python train.py --image_size=32 --translate=0.12 --targets=["pattern", "pattern colour"] --norm="layernorm" --norm_position="pre" --mlp_ratio=4 --moe="expert_choice" --expert_mlp_ratio=0.5 --optimizer="soap" --beta2=0.95 --lr=0.0025 --adamw_lr_other_params=0.0016 --steps=7300
Rows from block 7 of a small image classifier, named by matrix and row number. Rows with one number within an expert belong to one neuron, the router's apart. Each number is 200 + 20 x the weight over its row's rms, rounded and kept within 0 to 999. All counts start at 0.
After each expert's rows are labels from the 100 images, of 14976, where the router gives the expert most weight on average: "responds to" is what is common among them. Only what is clearly more common there than usual is listed. The data: procedural textures in two colours, tilted and lit. In brackets: how many of the 100, against the usual share in percent.
# router: router (model.blocks.7.mlp.router.weight, 32x128, trained with AdamW), inputs 0-127
# up: expert up (model.blocks.7.mlp.up, 32x64x128), inputs 0-127
# down: expert down (model.blocks.7.mlp.down, 32x128x64, transposed), outputs 0-127

# expert 20
router.20,190,223,215,209,201,174,193,220,201,215,203,201,227,196,204,216,205,222,223,161,160,219,173,178,209,233,191,217,190,193,173,186,228,180,177,209,209,194,199,196,217,227,209,173,208,172,228,216,233,212,212,207,181,211,175,195,217,193,206,215,234,229,169,215,220,219,211,239,235,222,202,188,166,198,189,212,188,230,210,182,208,204,198,226,208,210,183,226,203,160,212,237,211,167,192,215,216,239,186,194,170,216,158,186,157,200,207,205,206,210,194,170,219,214,207,218,213,227,230,216,176,220,192,220,189,221,214,178
up.0,223,206,217,206,198,211,238,192,196,159,240,240,195,188,198,177,172,220,215,193,204,215,185,198,184,188,170,182,212,208,221,199,191,192,222,158,209,201,190,192,209,180,205,196,243,204,167,226,239,210,228,211,164,214,220,221,227,175,202,179,182,199,187,187,193,182,214,182,162,193,187,172,195,236,202,177,221,168,193,203,189,185,169,174,207,186,203,197,188,172,239,196,173,174,193,181,218,171,169,216,186,182,209,212,202,180,172,240,193,198,194,178,225,192,217,195,187,206,203,185,221,187,204,219,245,191,212,191
down.0,196,174,173,217,164,196,192,160,191,189,164,174,217,174,212,201,194,213,216,215,219,209,204,194,249,195,203,178,198,193,183,170,187,212,196,179,177,189,183,202,168,204,187,204,181,217,178,184,203,177,190,169,228,163,191,219,199,184,200,179,243,198,216,198,179,220,209,188,197,208,187,258,211,205,218,245,189,173,194,221,198,223,190,204,211,190,200,173,207,205,239,193,215,180,189,201,204,187,235,226,165,198,186,256,229,180,206,214,188,218,220,208,223,192,181,187,177,183,216,195,200,201,217,214,204,218,155,194
up.1,236,192,186,214,197,218,213,223,154,228,182,174,224,176,239,195,178,171,187,213,228,222,206,193,203,235,196,183,172,206,218,164,176,235,216,188,220,219,206,209,166,199,192,195,231,212,240,204,231,185,214,170,225,183,175,197,233,165,203,218,176,201,205,197,169,216,211,207,180,205,180,180,208,192,215,197,224,217,179,192,196,225,197,206,205,214,209,172,175,188,212,183,213,213,201,193,224,203,226,211,176,183,234,195,202,177,201,166,218,221,207,199,179,237,189,212,211,230,173,172,209,192,197,210,201,193,174,237
down.1,214,194,195,177,205,183,223,203,207,184,208,204,175,193,225,201,210,231,199,215,188,223,188,200,229,173,212,193,207,201,187,224,187,195,210,201,150,257,225,233,210,221,230,181,204,213,190,190,219,208,208,195,177,203,224,167,216,172,222,199,190,197,133,215,180,221,185,188,204,194,144,181,219,235,196,183,251,203,218,215,204,215,206,213,177,219,204,183,215,203,227,196,198,213,207,182,201,211,246,182,201,189,177,184,221,195,215,170,213,217,198,224,176,201,216,224,174,234,211,208,209,193,188,221,224,202,206,206
responds to: red (97 vs 16.3); pattern colour: red (97 vs 8)

# expert 0
router.0,214,216,222,178,182,211,198,239,168,212,206,210,184,203,186,198,221,198,214,236,188,198,187,210,206,182,177,189,172,220,211,244,226,197,211,178,212,200,230,192,174,221,196,168,192,210,216,185,184,223,227,229,229,218,188,158,194,194,210,191,197,187,219,180,184,192,170,196,189,234,165,167,187,216,208,216,172,226,194,189,207,169,188,218,227,223,235,207,226,173,202,201,190,220,178,224,162,203,195,213,170,192,225,224,156,212,157,199,176,183,223,194,171,182,192,193,191,192,193,209,216,220,220,193,218,182,169,206
up.0,160,227,201,186,202,204,244,196,185,204,183,187,226,230,232,181,242,178,204,177,194,194,184,186,194,191,180,169,160,190,245,173,194,201,224,185,229,188,201,225,202,189,194,185,222,164,186,189,221,189,210,207,179,199,205,181,190,190,179,182,223,179,166,209,202,187,186,181,175,223,202,199,249,199,178,201,189,197,153,190,193,187,213,195,181,227,206,173,194,197,189,208,215,214,185,207,173,231,230,215,207,179,203,208,183,172,201,213,216,244,193,203,209,170,171,233,203,223,204,192,190,180,216,158,201,179,211,189
down.0,200,215,171,173,193,171,169,198,206,239,205,178,216,205,204,170,204,196,163,192,180,214,206,193,216,210,226,191,192,219,199,204,209,159,189,194,161,217,220,190,205,250,191,214,183,185,212,219,188,221,191,181,203,188,212,237,196,172,217,200,222,182,209,197,182,196,207,162,215,184,207,190,192,199,210,170,191,177,223,193,201,188,180,174,226,193,164,167,190,178,204,205,184,208,170,218,189,192,167,241,228,197,222,195,196,200,206,237,250,201,207,243,192,161,203,177,199,186,183,219,181,227,212,198,170,237,214,198
up.1,225,218,195,231,196,220,211,161,166,192,206,230,215,215,221,170,213,215,183,236,203,221,178,203,205,184,187,139,200,216,217,196,204,214,244,239,212,190,209,205,171,181,195,182,212,187,204,203,215,171,146,187,223,192,178,202,204,207,194,188,215,181,232,185,204,192,198,200,177,211,165,236,212,190,192,204,185,193,223,185,211,176,204,200,207,211,222,208,222,200,191,197,221,216,198,216,201,203,212,209,254,201,173,193,181,235,225,226,181,192,202,224,219,244,214,202,186,208,235,211,184,205,207,212,222,168,193,169
down.1,211,207,197,208,190,191,182,217,154,191,195,191,186,199,184,201,178,217,187,179,135,214,159,229,201,215,214,193,181,159,212,203,213,174,167,198,197,219,196,223,211,186,161,198,207,195,196,260,199,210,198,205,197,216,159,199,211,200,176,212,204,190,182,203,156,213,163,216,206,216,190,225,219,236,203,171,166,173,186,212,196,237,185,206,205,202,219,181,188,185,178,206,223,203,197,218,193,189,170,226,187,207,222,192,147,234,205,216,190,210,217,204,185,194,195,231,194,217,213,204,228,212,205,215,218,215,213,217
responds to: pink (95 vs 16.4); pattern colour: pink (94 vs 8); white (69 vs 16.8); ground colour: white (69 vs 8.3)

# expert 3
router.3,213,180,215,168,204,220,188,203,208,224,175,202,214,185,223,216,228,206,204,163,178,157,187,175,181,217,192,237,178,212,190,215,183,209,228,204,211,183,214,182,177,172,168,196,218,204,210,168,169,224,185,222,203,171,196,222,193,185,179,221,210,169,223,207,185,205,218,180,202,191,193,225,194,227,208,203,182,205,197,233,249,180,185,234,207,171,246,211,175,190,176,202,233,219,219,217,221,219,223,200,173,211,172,208,173,197,195,203,191,231,200,210,197,183,210,206,180,226,197,166,196,226,215,185,225,170,176,205
up.0,189,191,205,180,157,207,212,238,195,158,166,227,217,192,188,225,199,200,215,162,175,193,182,195,192,209,211,181,178,222,203,204,189,184,218,200,163,178,134,171,172,178,199,234,209,245,203,207,199,170,217,202,189,194,213,181,205,217,202,223,180,226,209,234,182,180,227,204,204,206,222,161,217,195,218,191,191,232,185,199,214,187,188,213,217,199,206,231,181,192,197,209,213,173,226,198,215,206,168,203,213,200,185,175,223,209,214,178,203,165,231,192,234,200,213,202,187,158,207,214,205,205,197,185,207,175,210,180
down.0,204,211,197,212,195,195,189,200,167,216,193,190,203,225,213,199,184,206,250,168,172,205,193,194,229,202,175,186,232,203,222,200,219,188,184,204,194,182,173,181,185,225,208,211,163,182,225,182,225,199,258,184,226,226,205,230,194,244,218,187,167,198,214,204,183,165,197,241,192,185,202,179,176,201,200,203,228,196,211,200,196,175,200,220,214,218,171,196,193,176,188,157,226,203,225,172,189,200,200,202,186,187,199,218,232,169,189,207,220,186,204,203,187,222,217,195,191,174,188,169,195,228,226,194,147,173,187,205
up.1,232,199,205,221,181,178,221,209,225,202,210,195,199,161,181,218,211,197,208,212,167,211,169,206,213,183,246,231,203,200,183,177,220,219,191,228,229,175,181,199,215,180,198,205,193,172,219,154,183,238,224,187,235,212,193,179,175,221,220,240,202,212,193,211,213,208,226,191,193,229,203,180,226,193,211,200,194,192,236,210,193,193,211,204,169,223,219,234,213,187,211,227,215,188,221,193,187,192,195,205,175,172,199,187,217,194,223,194,152,206,199,191,235,181,199,200,189,220,191,154,212,195,232,194,157,216,201,223
down.1,211,168,200,221,196,203,215,229,216,195,190,202,181,190,189,222,206,195,189,181,192,207,185,192,207,205,166,193,216,184,194,223,185,187,164,236,205,174,229,200,192,184,204,219,226,226,237,236,206,230,226,197,237,203,215,176,191,201,198,204,203,222,163,259,201,184,193,193,191,226,193,235,186,182,213,173,207,218,218,175,220,204,271,175,189,227,216,211,187,214,166,206,184,218,226,215,185,205,203,189,224,180,187,198,180,210,220,191,189,220,188,181,184,212,196,187,205,204,165,181,193,168,186,248,195,191,222,205
responds to: pink (77 vs 16.4); purple (75 vs 16.6); ground colour: purple (49 vs 8.5); pattern colour: pink (48 vs 8)

# expert 29
router.29,238,219,198,204,202,184,230,234,201,219,186,212,185,228,214,223,185,181,196,234,176,210,194,176,161,210,222,189,217,184,220,181,217,162,178,220,213,195,223,184,210,175,234,170,220,196,203,225,187,182,209,197,181,232,228,222,167,201,164,218,228,221,179,207,204,174,202,209,224,226,187,202,228,216,210,217,215,230,169,193,168,216,219,198,200,199,203,210,200,198,224,222,206,237,190,189,190,223,188,218,207,236,196,201,167,195,192,188,222,190,220,185,162,188,166,184,164,228,198,188,205,203,179,181,225,230,205,205
up.0,210,222,183,227,188,223,217,237,158,196,194,168,211,201,150,231,191,194,218,158,223,199,203,213,238,207,175,204,204,216,184,186,169,170,196,175,190,189,236,196,214,233,211,206,247,232,211,184,181,188,226,193,175,199,160,189,213,215,214,181,165,198,194,208,181,203,196,219,180,201,184,173,156,206,186,229,213,207,191,233,207,214,196,208,213,215,184,209,215,216,201,195,201,232,174,174,229,186,201,172,184,200,221,208,246,190,190,206,199,209,207,218,209,175,187,210,191,185,226,197,187,206,159,201,198,190,208,182
down.0,220,197,202,189,198,222,171,208,183,179,211,194,205,224,224,178,171,201,201,206,185,221,178,253,170,173,176,241,202,175,210,168,187,223,240,185,213,185,169,203,206,204,214,222,180,239,200,198,188,199,216,201,207,176,184,202,224,200,177,217,208,176,197,210,177,232,199,190,235,214,161,205,211,209,205,212,237,205,211,220,195,178,178,223,192,206,204,223,188,229,211,212,233,176,189,190,208,216,213,195,201,197,171,191,208,174,214,195,145,177,229,221,190,191,167,221,178,178,171,214,197,203,206,237,185,165,193,183
up.1,214,189,209,204,220,186,228,201,208,223,220,212,187,241,233,158,186,200,175,174,199,208,199,190,205,213,232,231,214,186,172,228,214,216,179,168,221,213,205,197,194,173,205,190,204,190,206,202,185,198,196,182,177,229,207,194,182,200,196,210,203,196,159,162,224,202,201,240,189,221,187,229,198,183,233,187,202,208,188,179,189,173,175,220,207,222,184,263,191,178,190,240,215,222,204,180,199,223,207,224,191,215,176,210,208,182,197,189,231,171,155,193,212,169,164,183,215,207,181,166,182,207,182,191,212,213,202,220
down.1,212,188,192,183,186,215,206,225,183,206,227,217,211,205,135,218,188,177,195,177,208,212,208,170,211,191,189,188,194,237,185,169,190,158,209,193,206,230,191,197,182,193,185,178,238,239,208,180,217,215,207,237,169,177,187,187,232,221,194,169,230,179,214,197,174,242,158,237,220,225,207,196,222,219,196,190,191,209,201,216,207,234,218,197,180,194,215,193,209,199,203,190,197,227,181,199,197,206,168,179,210,228,199,196,181,202,200,221,184,217,161,210,196,191,210,194,188,201,210,230,180,220,239,238,192,217,214,212
responds to: fine scale (77 vs 29.6); pattern colour: orange (32 vs 8.8); woven (30 vs 3.3); dotted (25 vs 3.3)

# expert 28
router.28,216,223,225,247,209,156,208,196,181,220,233,193,187,227,208,207,195,173,207,225,180,215,199,207,215,185,201,219,197,214,172,211,207,207,203,221,206,195,217,191,191,202,193,190,206,201,193,216,226,152,235,197,207,216,193,203,189,212,233,188,195,203,186,209,198,217,221,201,232,233,175,213,162,229,170,241,171,197,151,196,218,216,176,193,182,167,203,214,163,208,182,204,215,226,189,191,183,199,218,215,201,212,185,166,173,216,179,236,222,215,207,219,247,200,195,186,207,209,228,210,190,183,202,235,190,170,174,195
up.0,171,213,193,208,188,218,198,210,189,206,202,207,215,181,214,211,193,205,227,222,174,219,193,224,193,200,199,179,193,204,188,180,202,146,209,186,179,206,229,190,213,163,221,146,216,169,211,245,211,184,239,204,204,174,199,150,177,176,184,198,211,201,251,193,175,191,188,246,185,195,208,192,206,175,207,185,221,231,191,198,214,199,198,212,202,183,208,205,211,195,215,169,210,203,217,150,198,186,213,221,228,217,221,205,171,205,224,185,192,185,207,171,195,201,182,181,207,220,221,188,194,205,212,199,259,213,220,184
down.0,171,163,182,169,199,185,190,216,194,200,192,172,175,196,197,215,198,234,219,192,222,195,211,203,184,205,213,216,187,179,206,192,232,197,204,227,183,184,210,223,239,172,228,214,181,219,215,223,192,194,232,239,179,205,214,228,181,193,208,203,209,178,217,207,213,221,217,215,198,191,220,214,166,245,197,200,207,207,240,200,207,191,204,185,196,205,186,187,186,200,213,224,224,181,234,212,193,192,195,218,218,217,215,158,185,193,211,210,161,173,209,181,220,188,257,187,203,253,170,185,235,168,207,229,220,200,214,194
up.1,200,234,219,207,206,221,225,183,215,206,169,206,210,178,213,198,198,196,201,244,193,196,214,235,217,204,241,215,211,196,154,219,243,241,163,217,192,171,195,177,216,172,202,221,210,218,182,199,180,168,201,209,206,177,185,172,211,183,233,205,213,220,214,217,182,171,209,180,200,215,173,201,183,199,193,167,178,198,172,206,194,203,215,242,190,201,236,197,201,182,187,247,208,202,189,209,197,204,210,196,221,200,209,162,180,222,184,190,160,212,218,211,176,198,234,237,225,231,180,190,204,185,220,215,188,200,199,203
down.1,256,181,192,181,198,211,192,229,190,211,200,199,178,203,177,208,201,220,206,199,215,209,224,219,175,208,215,171,229,194,214,204,222,207,175,202,194,198,150,221,226,226,178,214,161,196,181,202,190,183,223,205,236,197,212,220,179,155,208,215,217,209,163,207,198,181,222,205,209,150,171,234,182,187,211,176,205,214,204,176,193,170,189,190,218,198,197,215,209,211,154,187,227,231,218,227,177,193,187,216,180,192,215,177,187,200,166,243,179,203,217,216,196,193,206,192,186,177,216,208,224,210,212,240,182,200,193,212
responds to: white (65 vs 16.8); grey (60 vs 16.5); wood (44 vs 3.1); pattern colour: grey (40 vs 8.2)

# expert 9
router.9,221,198,221,177,180,225,237,176,204,232,183,194,178,194,220,182,180,206,199,164,189,168,192,225,195,188,191,182,178,182,181,248,224,196,179,198,202,213,180,208,197,222,222,203,183,216,225,188,217,209,219,235,211,217,196,205,202,223,198,230,189,188,175,214,218,206,214,179,167,223,241,190,178,224,224,205,188,215,200,235,206,157,182,229,206,218,234,174,164,229,166,206,225,192,165,213,201,238,190,200,239,201,171,183,206,207,216,196,231,175,182,207,215,204,221,201,184,189,192,202,208,181,215,197,215,206,219,180
up.0,190,198,177,198,204,237,225,211,201,184,239,190,230,172,191,214,192,157,174,193,156,202,213,177,178,243,227,194,216,213,191,220,182,180,182,198,177,215,208,166,212,196,180,196,201,216,201,218,172,188,201,250,210,212,174,191,228,229,209,192,194,199,246,198,178,183,191,181,185,209,180,219,177,175,208,185,204,214,188,224,193,233,207,220,187,235,191,222,181,201,221,182,211,189,194,186,173,213,164,238,190,221,221,230,199,228,200,188,171,216,231,200,179,172,209,180,189,189,220,182,211,232,219,203,192,200,185,195
down.0,203,189,189,180,178,203,203,203,169,191,163,173,180,216,214,210,189,213,208,195,224,217,212,189,201,201,221,247,188,220,207,203,201,229,232,205,188,229,188,201,206,210,191,205,183,187,182,175,197,188,181,252,224,200,184,227,214,175,250,194,209,204,195,227,151,161,187,156,199,174,207,196,145,185,190,220,264,200,215,189,193,216,244,219,197,195,161,197,203,216,188,203,201,210,196,188,186,212,195,206,186,193,170,214,188,221,195,197,226,186,192,204,204,207,207,201,215,195,190,180,172,212,193,171,235,194,184,200
up.1,184,191,214,229,205,208,190,223,208,200,195,178,186,225,166,228,201,197,196,202,211,167,179,208,191,254,222,197,179,202,228,235,175,185,202,188,197,199,189,189,231,172,162,214,205,209,201,169,182,212,209,206,205,191,228,212,220,202,204,234,194,199,235,204,173,224,191,149,199,181,154,185,234,186,200,189,195,206,235,207,243,233,191,188,204,237,211,205,196,236,230,248,199,208,205,198,218,189,203,203,196,222,170,176,209,190,241,171,182,209,185,208,201,208,219,226,217,206,204,192,191,202,202,206,174,182,171,203
down.1,185,191,182,205,175,165,200,211,197,247,177,192,223,208,197,219,226,202,222,168,200,181,165,199,189,196,194,230,211,241,207,200,191,199,227,208,208,194,213,205,202,212,210,161,187,214,214,209,198,216,169,184,248,205,190,193,207,201,208,188,185,217,183,174,187,180,149,207,211,198,158,227,204,220,180,177,200,197,217,177,185,204,197,185,196,202,173,205,211,226,191,222,197,232,196,190,185,221,164,183,197,199,201,201,238,202,192,213,225,239,222,224,183,240,217,200,191,135,166,217,190,217,197,201,224,191,166,195
responds to: purple (87 vs 16.6); pattern colour: purple (83 vs 8.1); blue (43 vs 16.5); ground colour: blue (41 vs 8.3)

# expert 8
router.8,188,163,213,224,229,200,218,231,165,174,235,228,176,183,207,173,226,239,212,204,225,175,200,225,194,210,221,217,194,195,196,189,219,191,224,183,218,177,228,193,225,192,207,173,186,208,197,202,221,193,182,218,208,233,240,199,204,180,202,198,212,178,190,224,230,186,210,233,185,214,227,213,165,183,205,218,190,191,190,184,177,162,204,176,168,208,211,168,188,203,185,189,193,210,174,178,220,182,201,221,206,200,230,214,172,213,246,184,215,177,183,216,195,224,208,177,240,187,186,165,177,214,218,193,215,213,203,209
up.0,196,213,191,195,185,213,235,197,224,241,201,193,187,219,193,174,212,191,208,212,173,217,186,207,194,203,194,175,214,242,211,207,188,181,193,217,227,187,222,191,193,186,184,180,193,202,228,195,232,223,164,235,172,214,220,198,197,231,218,186,181,235,218,173,218,178,194,193,179,227,188,181,197,220,183,205,192,216,214,196,222,220,212,219,202,189,202,193,203,201,180,200,156,223,166,222,193,202,191,190,166,201,245,170,178,226,201,215,219,168,207,205,230,158,171,200,182,168,210,205,155,173,162,226,208,205,216,181
down.0,226,192,207,181,239,185,179,194,170,213,200,171,176,166,196,185,174,206,215,209,246,210,184,225,152,175,184,182,201,222,195,169,228,183,216,200,197,187,214,156,194,190,217,199,174,221,181,192,218,209,202,172,179,199,193,207,213,183,200,217,168,168,207,177,228,229,193,187,188,201,189,207,190,205,248,214,176,209,188,215,215,211,174,217,198,186,202,185,214,193,200,205,217,172,210,214,202,157,229,179,207,193,182,206,209,208,189,212,154,181,200,174,164,202,186,205,192,192,210,251,228,184,206,207,210,183,173,236
up.1,194,202,215,201,225,168,203,204,163,170,180,199,179,202,190,153,172,220,157,165,223,178,199,226,204,190,194,227,205,215,207,231,194,197,215,178,222,212,184,184,204,203,199,196,209,192,226,222,183,159,177,210,178,174,179,228,192,162,182,228,187,184,198,218,195,206,186,196,231,196,192,202,185,194,205,229,201,189,212,186,175,184,187,183,197,210,215,220,195,233,154,216,196,142,189,209,192,180,173,230,199,186,213,206,197,231,203,224,169,178,222,212,175,229,171,186,191,228,202,188,188,191,203,157,211,193,194,198
down.1,204,196,187,197,212,221,232,153,218,184,209,224,191,229,199,165,209,196,188,185,224,194,191,191,221,198,175,188,199,187,216,183,179,192,180,177,190,192,232,268,219,226,205,207,197,211,208,170,195,215,220,199,157,192,205,206,195,211,205,211,171,191,190,190,178,194,193,210,159,177,232,238,224,188,176,195,188,188,219,164,183,209,188,179,179,196,190,185,191,196,243,175,176,242,206,216,229,198,193,203,211,211,198,210,159,187,204,190,233,208,178,221,197,175,192,197,190,200,209,190,209,230,239,189,221,171,189,170
responds to: speckled (78 vs 3.2); pattern colour: black (31 vs 8.5)

# expert 16
router.16,221,219,177,199,216,190,233,180,160,221,173,227,196,205,237,179,206,172,192,213,185,209,204,192,190,219,215,201,194,206,181,208,191,197,171,205,181,237,191,211,175,179,225,177,229,214,185,178,210,208,207,235,173,178,188,162,199,230,203,212,220,174,175,187,180,213,207,184,180,241,211,208,167,202,184,173,227,221,236,197,206,165,179,174,200,181,200,175,176,224,188,181,200,227,216,197,168,212,209,181,173,176,191,229,198,203,230,238,187,195,180,209,189,202,188,219,215,206,170,213,203,235,171,198,185,213,172,183
up.0,218,194,230,162,230,206,195,229,178,217,156,180,173,211,209,170,199,224,200,175,203,214,211,190,182,197,239,180,192,187,189,183,206,191,193,185,191,235,207,218,204,165,200,188,209,219,229,161,192,186,220,235,207,207,202,207,197,193,229,205,247,204,188,167,224,207,166,198,192,210,194,176,232,171,231,203,167,201,194,192,199,200,245,198,189,190,211,197,246,210,176,212,202,220,237,203,193,243,217,209,185,209,186,218,223,168,192,198,238,181,180,211,226,177,171,208,190,215,203,217,190,201,211,221,199,209,199,226
down.0,205,158,181,203,199,193,175,213,211,229,174,213,207,202,194,173,201,231,185,189,160,175,175,191,231,214,165,184,199,223,178,193,225,185,209,244,195,190,204,197,225,213,207,182,219,188,187,195,174,226,183,189,190,156,162,169,231,192,172,159,214,215,197,195,212,198,181,222,191,231,220,187,208,198,270,178,187,206,217,176,183,187,201,178,219,182,228,207,199,204,191,206,186,203,176,204,190,201,189,200,230,182,210,196,197,223,192,220,196,197,171,163,179,204,185,233,202,198,213,189,188,182,182,211,237,207,220,220
up.1,198,188,234,216,189,198,239,253,183,186,186,196,172,192,236,210,173,198,189,198,185,223,210,193,170,229,221,192,196,171,198,194,166,165,174,205,251,192,205,171,195,171,201,181,196,204,203,185,191,202,215,175,189,226,209,204,182,192,211,221,189,174,186,177,198,199,189,202,227,183,177,180,196,206,179,211,210,210,229,253,198,224,210,215,199,182,196,222,212,235,222,195,208,188,207,203,204,215,205,204,200,246,210,229,237,174,212,151,204,221,212,200,192,205,210,176,176,206,216,199,206,186,190,212,138,193,194,190
down.1,197,204,247,227,217,185,241,177,204,201,199,168,188,207,225,204,180,208,163,205,182,211,222,170,204,228,169,217,206,235,190,188,193,258,193,189,198,166,205,150,196,211,207,188,218,216,220,211,178,197,193,200,201,204,179,188,220,192,183,198,219,204,220,190,177,205,204,190,200,206,199,234,195,186,214,200,196,186,197,197,209,204,174,185,216,211,175,196,188,215,205,265,216,199,214,188,185,233,164,171,139,175,205,202,228,191,206,229,199,178,180,211,210,193,204,207,206,173,232,176,208,177,209,219,221,194,215,215
responds to: striped (76 vs 3.3); fine scale (62 vs 29.6); pink (37 vs 16.4)